Weights of a small image classifier: patch size [4, 4], widths [80, 160, 320].
Rows from block 9 of a small image classifier, named by matrix and row number. Rows with one number belong to one neuron. Each number is 500 + 25 x the weight over its row's rms, rounded and kept within 0 to 999. All counts start at 0. Numbers have three digits each.
After each neuron's rows are labels from the 100 images, of 14848, where the neuron reaches its highest value: "top examples" is what is common among them. Only what is clearly more common there than usual is listed. The data: rendered scenes of toy objects such as cars, trees, mugs and chairs.
# fc1: MLP up (model.blocks.9.mlp.fc1.weight, 480x160), inputs 0-159
# fc2: MLP down (model.blocks.9.mlp.fc2.weight, 160x480, transposed), outputs 0-159

fc1.244:497495512476489446470485536513501471484483504506498481424506540503508470493519504518513451495462490478501465496489470485547507468497532514511498513484486456501497462503510493473503484506499461497487473467504495530491479477519510475531465528535534532563480499464538525508480546526532474530496521540481521499500540513517442508494504519445509506466528531521497528467512471489508519496545510500482551466510497488514481495454454524475479474504520519526515458521503518528502502507463522
fc2.244:466495487526461511544500507490508499540508473515520533490535491516522474470535513484539516534486495511514536438476492477509506440474522476499486488526511501517483489510535454512530465496500524500513477493548532469487555477470490500492548492510493515513508495560501484514477542546475508510516467523485478485519482502492550458494512488519511481527463525480491471518528504513511504466518472455512469504509478482553483527477487523495540506479491480471429522508499464464508506457495502
top examples: light from the left

fc1.346:510501507479446492534520539492489466493513493538581531524469497535510500529509493534475478500534499527537498470530479502525567479504470498506447506515474481503466492523547513506489495511494458513495514496496523485498521448503492539510494521521520528506470521506522523508491528524473504477450481494515490507496552509541526498461488436486481476490496477495504542528494508502560523511495507527489512509514496459509469468497487522446513476501475489490481526503458504445479501463523503
fc2.346:513547487495496519482536427474539540496508487478481513483517540500508461489503499447505458524484492464484498490480513486498528457527524473554509491479417520512516520522492525486505476522516462523488501515477501474497499521482528511473497518571492471519498543510545524533493486498490485461501487530517494540451473512517520519502497503491482524497467504516501508508501500505548448493483547482490485495505516533565531541481534508523471478495502499505457506485526476504488492510507521
top examples: trophy

fc1.144:463504534478455561502490530481505517456506516481500555481489520517498515518492509529478508508449465467560490499506497514489517449491502501492542496456486491522481463512466470534453482483543485511519463494500509506498502493501473558490491536505553528466491467492524511497524480505529532517506530535496484518456509521478488500522487481505489493488520506521496510517466520520465489457505522509512488477543479530519521493498536483508527533494538584516510523495492517508529472465493469
fc2.144:535546491494491464486516502547444534510507470485523460491494530543508492491482484457496504521475505456467521459447504439555451500493499519518510533520531487514486520487514513471485506519465510479514508477494509484492489513512491510526503456456485518502502478504481472516474540517450495533474531527485501534516491491549502473482524499513482481521517489515524510480508507527482514490533506464491501558473489556485462537470495489503493468512478475534473509484512447487506513534462528
top examples: black object; light from the right; its colour: black

fc1.11:442535509453472514463500511483501463492538495513527555486515468452494472509499508480509568511462463492441504460500523473472492504482540487470498510471483490493526514495500515483505521532514468535518492489507528503504543488529520508498547506497509529508541513484540493473504499520522476482525491462529528487484512488500521472506545460517519479478505514530490475488496506527528485507460500469521501447569472530471518477510527489519490482507509504465475506493492493481511502443453465
fc2.11:539517478516504515532522468521488483479523505492513483500475502514565517462475521467540457502507537528542507543478526558502526515516507493523509425500490517515487521482469517518484477468474479438479518516488490483458468506488459537537499519498458532517506474466498472509488504537479478537499462500521475532508530493495559527475495496465493499519523522494522493495487494453488510494519520502469488512470560504514483488492506442498460497522540510528493502460515489502502497492525488
top examples: teal object

fc1.436:488471516498495485503491463505493499472487476514473509508494478505565471496522476472514488487546500460493502479498549517506514512503502485467486505527547497494500480480512478476523515483476451527502528493513513571523518526490532505484500510510483504479465462502479477467564542527451509475493515480508498523491465506514489463492507516448487533476495498516515465459474531474478518488508509549558526462494531512523503550526528516462482499493518472495519459489479473459550481472458497
fc2.436:526503458532510528485514506497506510498520542487514493494454565534483522498489522442481473495479534480545466516519498486463509520478492486523517486463459479535528546495523546471493501547525521489440484497497541491500484489492451536497499516529564528540506536483530507524492515490493466486530491499512515526499466502512508498519509494489485485502504484505541521536482548510467478458492471463483506519492519545504491514489518484515494464487529468530483473553480486541476504498522484
top examples: light from the left

fc1.86:541509497544500436503468521515481516523557487533543485502485493477569516509471577507489520505522490500498478516478532516508510523535524541511495428509503474461505503487504530504479494462485476454504493510515467523504455457512493519495512470510467501509509508515506500497518516483503554543515529528487557568489498484489500516478512504489481496499517501517494494511500497513479517506482469454455526512538495516530496522475504497478526458497495514537527510494478545463483506512473506
fc2.86:506523453514442523474519492483522484493527515529490500460499515508507472478531478510515511486519501507517531505558459516503533500478489528458487478486470497545534496529502446487483561477518496531496518496505509468544518523499492468541519498498492520511527485524545487553526521507517516526501449491483491520507514484555487498457499493524471488497505481484530563496494504526478493512540493530513488464505469545458535513529522506485521522531484452482488475497460495505519491447476494
top examples: light from the right

fc1.236:515528509478529484447486512506484556518529480537545518520505496509497467480532486550463515534526502541514475491530492525517516506475489462521510503472500499485487518498499512468521453465506464504555524466457475505499512546505497478504473469517477526491497500502514465515536501480466531526490502477476502547505479451505502556463510520488515494500537479526523516528503489519503513509482495489521479477503491491534495469532415508489462481500533539512460498506468499554478514524475517
fc2.236:520508475540476506510519453498502517498468525502507553480480534497505498520457537531482478488521483517493530530497543517487443459463536511446478523474490491460462503496485493515465493526493504488505488514507464452483515514536514454534505543488489526477465511505505488514512505496454510545479500482491496481509534514450461458475493497488499549512467489499516461488482509500482464474495442523473515513496496488499551516482479544478526517531504425511517506475500501519513473515504485
top examples: count: one; light from the right

fc1.83:487516448515491522519506487543494506465491491508505497472505506541498501507548483523498493521456513546498520496470527501525557540467470493476504459496504495496556497446516461488476517505536519510493530522484506489490473524503488541516509508502505495459537475475524510524485506485488506490524517511498525483491543507460500485504496529465495517484525519516487473496519514494463490490560554551506486555553495487508441539523516510531528510502542507507488460502494493480473446450473476
fc2.83:513493515504487508514539471472477507483517491520502473532485482450486516491510492518486502502489506492524508513483468443540518519517563481497498473493513502525510519545498442521530458556515494517484519503531487487465498530476478493466483486492505441511522476466529506492520534491501498527535456484490500513503508490544473479480550516456524527473566499480474505515468481513507490529559463449486502454494434508504519472483486496480492484461518537508489492545485496508494491506520486
top examples: black object; its colour: black

fc1.4:567480520485507496507470474461458519515498479472512497523489511504466535505544465512528490512512509514522457487498540498488519502518516499531490504431518459474519453480489534507473483495506531466507463480564540509497548503496480498469466556463488478518500441554481482460495494490526493505495521461510505513480502505484513491483549511491496513492513500485528470500492490468497520545476468466545482505511513465527525467524483527486518504519502499544484495479560500484517501494511488
fc2.4:517498571491500492479506512477458503445474503508534532477515482483515523562468514518486508490473497468488497515509500494497514495482492520511462512530500517479454524508498493484515515476531494512498445419514526480493483531487501520524466475505490455466444527498476489520517508513516514456514483480508501467450479537480514476517490536476507463533517478492514485509503473506532511466498521533482489472490493514553516523465516505542504553478505499495492499522517564515531477448499509
top examples: boat

fc1.327:512498532524501457500501533475424478485462483487458538514436485517498491513550528467462518515485470528515458537476551506522539499505450447483480508502525482516487494520485540490523491514481502478527489509506494546529521514528520517483507492475446464486485495539498529513512506500489562494495504497527512506526483526514492491543500534506536455498555493509491533499473501504532500534494521520507504505487474516509498488454511513463544489526495513518500470517490479505496453509534508
fc2.327:484512512485509519512479484510485492523540481516498505470554513506518483563471482534537520517493531463491524497524541515492501516480521567499497526504538476496522517539563479464471487480536518542475469517491537481498485521477506490525505478526520514507523497515524517512520489512496463478482467517454480525483517449494531502493500478481477479479471497488509548539466523470530475446498548524520470509521471467529443457517499502505480496504493464495473509509501466482538516500470479
top examples: light from behind the scene

fc1.223:477529487508502528498533500494489485497467520476518465498506438471495496509490471517504511493516505512495508477510522495496538517527539511450499453535484527521511515497477543541496520502482479493490416465512475523490496508480497520505504523471496439446468528463477473509476493488533494492482464478517478515497486495571519534538510488479552494526487494566456487498482487487502490496530525525491519500507550469472497538484488492488463476488517485548523505475490514507538485490459473
fc2.223:492539527488506437476505503509558558496492525455522468477508519473538481521494502458509490522528516532502516509474498564523517479493470470511507514516454466467487464493482475496512469545514474504486514520503504501501488475497483516511508490499528475512505556498480502487524538522498460494542510482496473477453498481497540496524533500461495445479504482497528494498505521471495506465514540469465541557484496515518532447534514502477466495476490491517508478510511504493542550523487511
top examples: light from the right

fc1.304:476542453512488537493501509528577489477485500511497503535466530453483503503491459456531490491515522525509488467473486479490488460536463499530503532521505495518502480515480510483454496467500479526504488513501512458489489509500497467477462496568487511469519453517498501520484505486532505519527535505464483507529508535485500485534508542493499454497464497501504537489533489481505476495476470507542498501468510486487481485526449511465504516515463519470444453490543504506513471442500508
fc2.304:509506507514490525515472452449437553527513480518517475471518486506500482478475529505476498539494504531444503545513467490492493513483490530442483474540494528509508469513507508464504474519522507501530491533506523479454518520528476526541483482470516494537507517475540460545484493531467514521495487506533526501510506483497512530474513469482485540466503515502472499510528493468520514500542513494499497457508453519476522558519495501499531488460500504517483526437460462489491495481477523
top examples: red object

fc1.278:508507510541477478507462521488472503481465537490443509470488490522530456551513453504506549512485478511495499487482547484501542541527512499500517492496488531512462486466509499537495489481478468516499498462536543538502490502538514538467488510491487519486516518494455497502497541478494501525483509504518494520461473500459519520506534534494483507493489526481488465519532474566489486451473446513476504485483544494530465499447509507547511475462475509523532508510479505518499495548511483
fc2.278:473502489477455527543497490503477467505503454470537509481499549473476489515484554530507508508497530474463509495506545517488478489493560542480502450525499475508514516465471481517531482505470521532477493480495500501513509489477486496478485468484530505467509508476520530447507567519489516505523450467504473570480526499470500493539533517495531478498515515511474480504513500501521504470521503524498507510541450479528516504501496536531503555545492497467501484467480506489451478489486518
top examples: light from behind the scene

fc1.322:499513487501502505443480505456503494496486513493467516486506515498500484491531471518516509503510439510495515479478492462482514546508539519474507542510529451461483481515483460474472519477493507491478495503515571526491467506477514511457484535502509523468470470528502479497512475496515510543487495447499498534477549561466490480532552524507465504502467516468497490503532490505500484471515507519456539487513488485524486471518535511555479496511486506512486518492456547454509492526528544
fc2.322:511505474496495539552485489508428516459502507485500472499556542514475494532526500509473493501480542473535473492517534473496511482453479510472492498537506513534526486493467509526490507527468495507474505544525488462486472525517515494519491503494489494525491520486503506505519504509479545465503503528461462570523458526484509463537486484495544490531500454547515477491464481497460504487497519502531474490556513554472483508491483539523528505478486528508521492526523494488473478469494467
top examples: light from behind the scene

fc1.413:502459526496523500473469495447510556461492510502491483463550540528501478534492499489471530502482508532485515535496491534488543509510512508518487534510482528512514485516488499480473519493514486502510529508460500453529498499520508472530506499514442486466482455469480473502490504449498494533490465481514533506491547534526483497487454472474539501501507486502541498499511560442521506496477499477569514475498540466490466496495507488464534546515510471484456466498478503475490515492496514
fc2.413:523514523492494496496463521507501488520512483499499486497446461474503513513491437506497519509482491508507501493522481498499481450505449518510462486505519454516479444554469542465466499551538485492503485498524452510484492550489512514449479523449521481524490539498520486514506519496493504479478484540518483499542502485474515530506514516481506508502502525536477522482511518483479538495461520526534526496532533515481490542491492493482520473485515502466491576457540489455455488517524512
top examples: ice cream

fc1.315:507481484474491506510500515517463477492469508433468487483497516510515508493510555499476528502495518487491504476510507545422440476542550465483496516489514504507496490508486497485497463510478514513454551494492521503553543518471526473517515560515480492477490476462488513493491512508517491492510505471541486485518490541465505457485469482477514519519537540509478503520493500461506461519504477520472527483464485483499484480528516461493469501472521503507526513462513528532496468470518434
fc2.315:505519487538525476455490495509529465491527518489506509528457454475456487506513460475491485467505508498474512509505500515473509488497495533455478509477475506494478488494521451498520541511507511537503455506508523504497526470579490502515487497483531511497484499513512510526537493506461518534504513440489483501533531487489510486502477502480488502547530511480505460493430545546547468466470496540518486463507478500496472481526457496486551477482490521479465485499464499485488522540545499
top examples: light from behind the camera

fc1.445:461518461526516488500515498535492453505458503506515482459490518532522463511469474471539531487503488551498465468494528452561510486523514480481471452500527474519475514528504483477500480470470473465501489446508474500510497504468497474481499503481472491457506512521486474471480496531492491529522488533536478510509472537529494495517473482496531498489468509469505501488541497504465499538525516485492464476523461496548479526530509462497503518555553547480470523491527506511491519525466494
fc2.445:506475541455514483516489436487520495508519469472541488517507516528491495484534516528491524469485542478492460497518461508486498504539501522466493545485515515511505484458463533520490514467527516510472456531476505505491513466540545484458466542535518503531478502525490515506464488480549524503513477511452487472518531498497532541475485488482491529480467482534501516524469501519449518473520532511487494498470531517475483521478491504526503530475496451485507508526520492496527484525493431
top examples: light from behind the camera

fc1.108:507497489446487535488444504515444549530518481515495482490493538489499488555500525458529490493474510544496469440536493492474504500509475524503528441489486432485536518474494502507532544492481496497517533468491512499478500498509503493511528495488455534490506516520526516509494463555488478468476495500548487509493482491530515533496500474534567485472517501481471502491512492545536465479470496473482511524486490488511490545491507502557489530478507496495506496514509522549475489482502512
fc2.108:476523498507498468490497451514500444465501533517499471551507585496516494529511501506504532514522473483474510530486507507515487476507508472490526499500508490505508488518505468524484456493454461484506543492480514548512493483499512554458478575568486499509528476515495522523498488496517504486516523511484512538526530512490467470455499467500468530474465494489487511524501471484497527543526489520469486509500459491513474498483487474499490493493504509464508501473436530520549507461527484
top examples: teal object

fc1.455:517487539491497464461479460533485502502520472498524525510492528527518488522509509542472502483480510505485547451505460518496498554503494531512519520524482504505547513493506526509512531501499529495524515509452490542489550489445513494515480468467455476493475512490531489492452496485485484503506508465523562530499550525497462500505490531475541478447525463507514474516544541539478480494489515475489472503502512482513490507531484460470495471550462497513495533486522521493468477468479494
fc2.455:507498566510501505466491497476496476553487511503503530468477504507478525515472476502507487480518484509475493507455419523574520516496526526505523479490532489499488448489517464447474515487523509479505473481504485453475492486450512528508469497537499526524522517467462504467471502498512516523487518508497496465476510464498509499489512499533489492472498547525493509513482514479499524499489467552503515477476468545486459487474496535488491586534511517516492525499498514505499458536501499
top examples: light from behind the camera

fc1.207:525496518533480483521505501537485503501517454554484508530533547511470526501528508500464484504461511516517545499483520469537516450510448499507518512502508471505499491488522545515485483502465504458521463480493503444503516483479505517526525490516491520500481534512491483451501572481521510446488454535496487475482493476450495561498507503511461512523537493498482473541498498484517498496499523492481491488532515535515514537500517542510499527524499520513483481439563474520500484481510507
fc2.207:503458477479485501523505499513524482458491495466524478438471508502524542510493528499533450537467482476514497488488483501486499499455512497513495501523503501519471508486552503482491533469540486539458514517503494556530448521511475511460448478435500486472515472488484509509536517533520449533469492497528521519511514512494470521535486487478453521495508480520490511451486519540513507498510489516485550495496498490531516511529540511469468531532508515522510539515495488498473523449530489
top examples: light from the right

fc1.184:512533483464481492549478508485506479488516484515466469476487512516525489451536490508483511446473517516524477540532532484502509515489492495481539500515511489531470483513486457444485470471496544454475525487540514453485501492474501491487522440478504524416516520496465507518482508485490484533500478533491484522486500486518456517498477522482537495520505493497496522508546495493480511485500513496508493513524477475504492513549524518502433548489462503458470491512510507501477522431521509
fc2.184:494508489503481530521502524487461500521466477509503505510497491504500486500478491472493475521521474476542511483561477519505537497478480512488498477483528529493509523486476487482543488511505492498495497510471516490539491514481513506443490558447501453522526498458506512503467467485524508477543518487499511465536479487533501494523492453533504451532512473521511483519482474496505510473464450478488513486587520529490520538497519431521567489503498514482512508523499516496485495484428510
top examples: red object

fc1.123:517510511488499475468532545527519491536448544518483511524488478520534510532530496492512498489498506499483522503515529497461475478473518474486515533490530478510528489475521590526512490524478478475499511489494478523485504507450518490520536449499485516503487482503515469487513515508468478469466513501484485449461457511540515471487489486463480476485559453512477542485511531448487583504512530506501513517485486505523508529484474507490514546492473461484492482522505527503493512501486527
fc2.123:496549488474492503508502526489497518504476477531480526489538499528467524489507516481459468493471465505501496513527499515516494530480526502512494531470503506491539441534496498504510491468574508476537483533570499521487549483492512511562526516510525526511553486504495544525518497470527492502536499520515524517543508467512542490513509519504511483495481523487507498509502516508544495441545530443508493454503531478543518500493498516514483507490489501516503500482443445517516540505496512
top examples: light from the left

fc1.235:509502491520503501460475451516494465500503506525501476515502467485517525517512509511498485503509513523485500507519491520539516514481454497479493561511499449530466519449529501455493507519481497486497538476516538482512505475531468468486475552499535502544508552481471525484485512479506460484509523515492501523498455519506506504533488485471485473490521544474480446481454503460482499503482478513475483478470478478537470489469473511508445480460504517494479554561465501538487467510480465
fc2.235:542506442483521502536523509493481506512468534538499529480521476499473479495482537529469525519484488483506473499507510480502487518449501496556520526515517501487508486489475534504480509484506483505430512506511485542451534543477528564500449530517520483514484472506527497454544509495531461504487521486477534509490499508556483499495549495522500461504483458507538502526494464493502501496500511492480482464554509475487494509505548504530506503505465465491552466467513482484472480480495507
top examples: table

fc1.194:481521485502528503475468516491510474475470508481476533549522465472539506475552476537463485523498459536496531467447530523542516474497457516474493461483502543474497476480473490494514492516512492512496443524474509499508482492488501491537536484506502473489471521460478499530465481512494510477520513498518487481498479463485540492489519507507502509524554480468486492471580484500499534485522542463520495515526501491485493538439471500472513534485481493514526490537513542471519496496478476
fc2.194:501436498528493528488518495497495531515519506501553448514479483526499500512451519503480493511505464511471484476530536481461451474480488503465517544520513455510513515509455501519505485566449495460483515472547467465516488472551473509498483532482497523487464528521541511512548464518498493502521478464501495531493498523513492489503507499486496472496449505524509507512532457493499496487460464464500496522501467446514509444504499539493471531475490491530462482505508512497506500513508482
top examples: light from the right; umbrella

fc1.180:543555533448504498502512496489510492480473487477532519476531486507550493499502501498505488467473469481467503507527464528473456516513544528492516506523531538536502501487473478504469500519554463483495493492451516531451504506543506530504480439480497547502467530502515503495536522473455521466511507470477524518495498494469476457453495495471499513479506486458512490484513483484509507450494479498496546554499519513516467530537517510517480463505515469520458484484489485507502500521538480
fc2.180:502533454524519502491534509508492518533519493517466501494529506435525520532520458489510542476518488512478539485517544458459509529487500531467476504502515451487484494510476534505467522529481521484490454462471548499520502529465516537484495495512512483510512530464550521531510500522503512518531493499517482516506505550501524465528486494490506477510541479510509478463461503484495495492523491506492458480481463520438476527522541479501498523508502545542513500477444492532493473481460498
top examples: light from behind the camera; green object

fc1.251:521528479529494518530439515515492474497468470491505486510487537477533482530458488485501510488505499505535471529489469483495505474530486441469507514492506503507523497514495483517519501513460539482460461540513505517511505481470527547460510474487468462483450497496440477488510478531482464509512498496465554487520486526509517524502473479471516457524528479498513501485501508512511520538478506468459510510512458466510491479529516525548444520518513538476517518481491527539497519545553514
fc2.251:463504509485512488483435468519488511507487479465466526509487541513542488476523504530494492488537505533519500478511547542509493489482494513526465483502496514533489491427486495501457452459486511490531490464521473525511492512502480520488507530501485521500501535514528549489481467471527504505506500503503506478492511501518534481497454477529517527497512486502487445538526517519462471514506509448472503503493514549510526526527480510485453515480455498501510448543551548509502472468490545
top examples: light from the left

fc1.147:518485481428479508471484519527504516467503485442517504457516491475455502482493487475534495442478489464465538503471512457478492479496484520528528483529475492490502483511537490507500494521468507497557499528515491489498503460455489549471495521522488533459483506462561487522534490451479531567534495485504526511504491495515462484501501489497523483517471505529519520509487462469464508499472478512488534505474552504475497479503495490480499506515515541523504531471497468502518475515497462
fc2.147:510514504569502498551477538485497489465464440495531471501474487485494513533512551491490549556514497501549517521487497511487500511510522504479492459505509465530521493489499517512537496457574491484489523492524478502480512527492541484499492489480495481544484497481533526499512479479495511525479528507487473491485499489509515499480470492510494499457458513536570544502550442470547466508515510526478492481532509521496472494513475535510508476496479508491505524495542513552500522497507486
top examples: black object; hammer; its colour: black

fc1.332:483533509504545469507536488558500426476491447564478549484484542484514498510467516503502453481488533474478463502487464480497515515487512490485536546492495506511538500533485522492511486499460501508503516536480471464476501493437528521516508498487476510495543495484477503472491539481495477494496515516492506503523473495533469539517505495501500524498464491482484489472537470522516508540510475529469527547493514512517541468498503472458543520463481525500450473502505510526521472500493500
fc2.332:533496520482505467502482508426482503485490510484519509507495463470477502476519506508489560494501459505543499489502525483491496525483516508468468474529469514484459494492505496543514496493555446502502494509492504545560477490463505487495486486473485460494491480497511492545518491517455491504502481522507507465509491514535510506530480494498475456514531504494524475488532546486436472474493520471515460550468492521458534507481451540469481486514517523504554489502510489487485467491554479
top examples: light from the right

fc1.467:483519523479457488485506497494500537546506468516532490482513495460524492494488508462512501499479455515450485472479509531544460473509508493494523506528470482466484512519546462497472549484580492491492505451561500518532524491484513506499507515464445513487491545508502514493503489522484485477530576518507525573501535535487487495506485482500513477499499493488493517515468529532476488532524476490451517513499515520461516512519512509513512533525533484531476488472521470514505505480493496
fc2.467:494490507504510475563497504481471486499449522505496515488489505515456512532522503549526559503501496521507485520513488486477467539511458433449556532498516535527483489484494469535479486514454508462506488489483503530474471490496489449520514493509498521493516490488470486499514504501497525513473514516459491493478515486519506499478496485510514507472519499526499510436566464567485491511514506478521510486481475547477447510531520522514514478468492480464535495502502468516479465476542495
top examples: light from behind the camera

fc1.264:517476525481447488474495509490470509525540486506508501507487510501483499558509519519470479454501457488512473500536517529460565472485530510518492464452530462506504503496473522453520484469508525544451444510496528502490526523491535471531484500515544558464507502508488501456530508497517520467479498444508501486465469501555531499502493506468525492520548482513505517513551522491492511512481493533486447515502480498509510485503490499486491514532499453492474503525503476471505538507502501
fc2.264:559504507544493542490529520511522456490490487516508462498483493470508498488480508485514485550510522512485499509486526518488459547499453476509535500498468537513482502511495531543487508508500483473494496485489504522479451491465482561506450519505486452485496473517490477508494511501525480473468527495523517535536474511502535472493486476500512496471447504464491552485498486481512481496517480498545507450475476487461484549484469508502494480580483510539518526498538531527521512466474524
top examples: light from behind the scene

fc1.291:492508528505454516480497517517528493494496490500461494522506513492586507498511492494549463467531466493514513544512523509513478471508490532474495466496481481544490519484495517467514498498465488500502532519501522543496483541513507456476498486516506482484510528506528518513480499519490441498485505512459546535485515432515479484543515434516519461454485548498507489492514529480508525529483481477495482543518448541546489511490496486494522490482504496512480454531485494497474485467480544
fc2.291:486556456499473485524517485510466493479531475527492546470510496517464542512494476488478508516508494503491538470495503481516503508512489488489519478515534510494498475487494530487466513510483486504479479496533507519440537465456476494475489522530508526490532449493511524496514466545499509428454536452526494494496483495521538492470535469488490467515518499493473509496547468526478511464477472505508464483509527542455524506460501501506426505505483474461473531488484518488507489547499492
top examples: arch

fc1.313:504499453466473507477539517499503477509517505483525547483491495493519511499457494546523517489519485493475493504513521505503512511492485511474488547498541451469506520502510480462493528467520503475543477475530511518551477506467472463456520473464497551489491484502496551500489530486562533538469513489494496518531461479542516494506484503565544522530471504505502502470497478523529515483518486501492507556511506464496526474537474549487494489486503546483495511508507528513509431498477506
fc2.313:481502524574488527524472531494504502481489516510498503500487534526494497480480517509471515532537527483526473513536475488488519483508480476474479477522519491497511454481485497549508500508488549492465483521503492506466510500509509515498534502492507487508487517522552515438491499519483478457526457490500507476494496491466428534446527538478512533469508513527487511521540560495473482492425500515456486511498481534479501465489461512468479512503515476510468513534508445484493525529511511
top examples: light from behind the scene

fc1.135:500503464491531515503508448516489532490462498504476524549501511470468491501531516495500522537506510496444517472481484487530504465516493533540495512524482451489484496556528494517533471468464495501534473535508493482476483476519452507482508542506472491489513457492511513466455551519500495498505498509526502502475519474477518495432525479547501467535532494477496525490452480468566511533492513486501477512497541504497471487535515515525528481522523506472450505485472528466504496526500480
fc2.135:506494554511478474493523507482516469513516474451527492502523530526546494503497524529473481512479478501525510506459493554474541516524509472528516518471525465481516466510523539476476515529502502469519553500518517496529552490535498486475481496503566442492464490487476520547537499519479491541475511459502492504494471527489498472511498488514494527458547502497502517552568478503475495460509523528509523468488485512495506485513484475527493493518538482545502516519516521504541510484495482
top examples: light from the left

fc1.256:505509483497516482471480500443539512486528499518556521502535479493464506518479511484499512500533497538494455545520490496520509500490478502505483501485478508507506567527523494481524465455513541546495477513494528519483527471452451505485512522486470554488489490490530474485487504503549494502491484478527507498456501504475494557549498521497467463499458505543522483504504496447499501496506515497485500525428515547485480528510553521504499532495534495498506533462534479493494519504492462
fc2.256:532509486508510487511487499515492483490492522520496513523476505496488535467506460495543508491514531504513533525466516479492553535477461475482509483436533519459535457504482523533546494496496496528462523528498544479532483515545474493464526500534492474510473490519474463475531520489441516522483474482513496524500511493531509487500503479496506510558472473450489483461555501501530498515536478482470517496482516532532518487487480465543510507518468505449472520522516509541515513540469502
top examples: count: one

fc1.189:486499486539501502476459481475495500510465498519518511481467524500487534496472512469481479459514487512516467498516516551485487467491528539514482417546497503548507510469474494517481480531566527545493495529504483508498463529522476486493496557480514475524507507466466521491519487519529446523498537511498495466427491525467482502503489500478494508556499526511520509498480498509463518505536474481488540500492487502472505503477526483528499517504519505501497470504484543512546519520437503
fc2.189:515451556503533518531515530478525495492517494521477503550495518497483523434500504495501488480470493507525515527477498518496522525542466479496473521516478478480497485504475503477473486469483503494540467523550510508483463503481519516511497504510529486490525539481508499491501542484510515466533506501496452467500495479494437489513485538524491495472557490471534498512499534487507469472505500518474520466490567455452517505474507534455463509502473429487533523521501466478475506491484479
top examples: boat

fc1.388:504521501502555500528448480518532512541532502539537479523567513487449502539499469517494502498485503539482492494451526524510532495515495483493482502483512493511497531525487539532491488440485498509468490484515523541464515502487470470468516467508435523491508498497448489499490520523470488500510494502513486493473509525473473493495516534510510516495485504492516487510489528469543476507517495515422501478435550518507530525486473488484474473472514541439527495494502517492489507528501473
fc2.388:507500497473493494501507450507490489504505475513517550527487473504522491528456473510503509482525522527487492472514496508555510499508452472546498484508523506475487511503525495537460493527544490487524496478518508533494513438478480514525519490516523464461490495456560559511516497498496501537515511542507555496490506490513476488454485502484484524472472515519510470496532500497490480475527467505480521533441437494522489438515524499545486520531490497480486467476565483520502495498503475
top examples: light from behind the camera; candle

fc1.141:540491491509459518526506513550470440494491501524474503476496511496485448529530505514499523540479511526493524472506494478502452497494484524512477460508471510507468479455506505472484510498498472514494479545497533509477499495507546529499521477504523505484562451505523481488502511492521513484485506456501522514467485460471519475479483513520519520508533493526503498531540491450480461474552510488488501512529535492469483445470509570463546480493477531483472520484484487522532489544488492
fc2.141:462488496475496483526528449518484544509497476494479492509511507518505538489513486449474501489474533458527489500454489484479463484523551464519490492516499530475511526545480501495508531549521514499496477491515504507490525478498474448471419485522536485510497488449524438512478484534485502540492512470489470488542537488470472470499523515521502476505513567496514484493529449487515479508499524518514525477486498509503486569506481477501508506494510513513546531479486485475491486468490509
top examples: black object; its colour: black

fc1.42:522474486508484516465479522480483496532479467514521539482498514528459505492460488500509499502471505498530512500500501479468538463516507506459479482498514528545500526496469516499508533512528501523510505490484550489577524544538465485483494478543458483483496538503501491494549484517496505512488523444494491483469524468479531556512516523476513532480471515545533501497494506484528504502486541483512486466475520488472502490471506478521492511541510486462474532492512551488540584489493523
fc2.42:476536472499503498490466479478459472521534529473541540491490489511486453515454490513544531528531551514517506493533500472514495480477492489483481522482539467503491513521533495487470507471499507507496506475532525518481469525503472515508541455465514534510491486524498533501484485536530494496480476513489528501484470497468523482447497483500502541519510503512460520544483558519480488505530559466492486515497470480472549510467509465549535492512459515504439516509522495500505514523520537
top examples: count: one; light from the right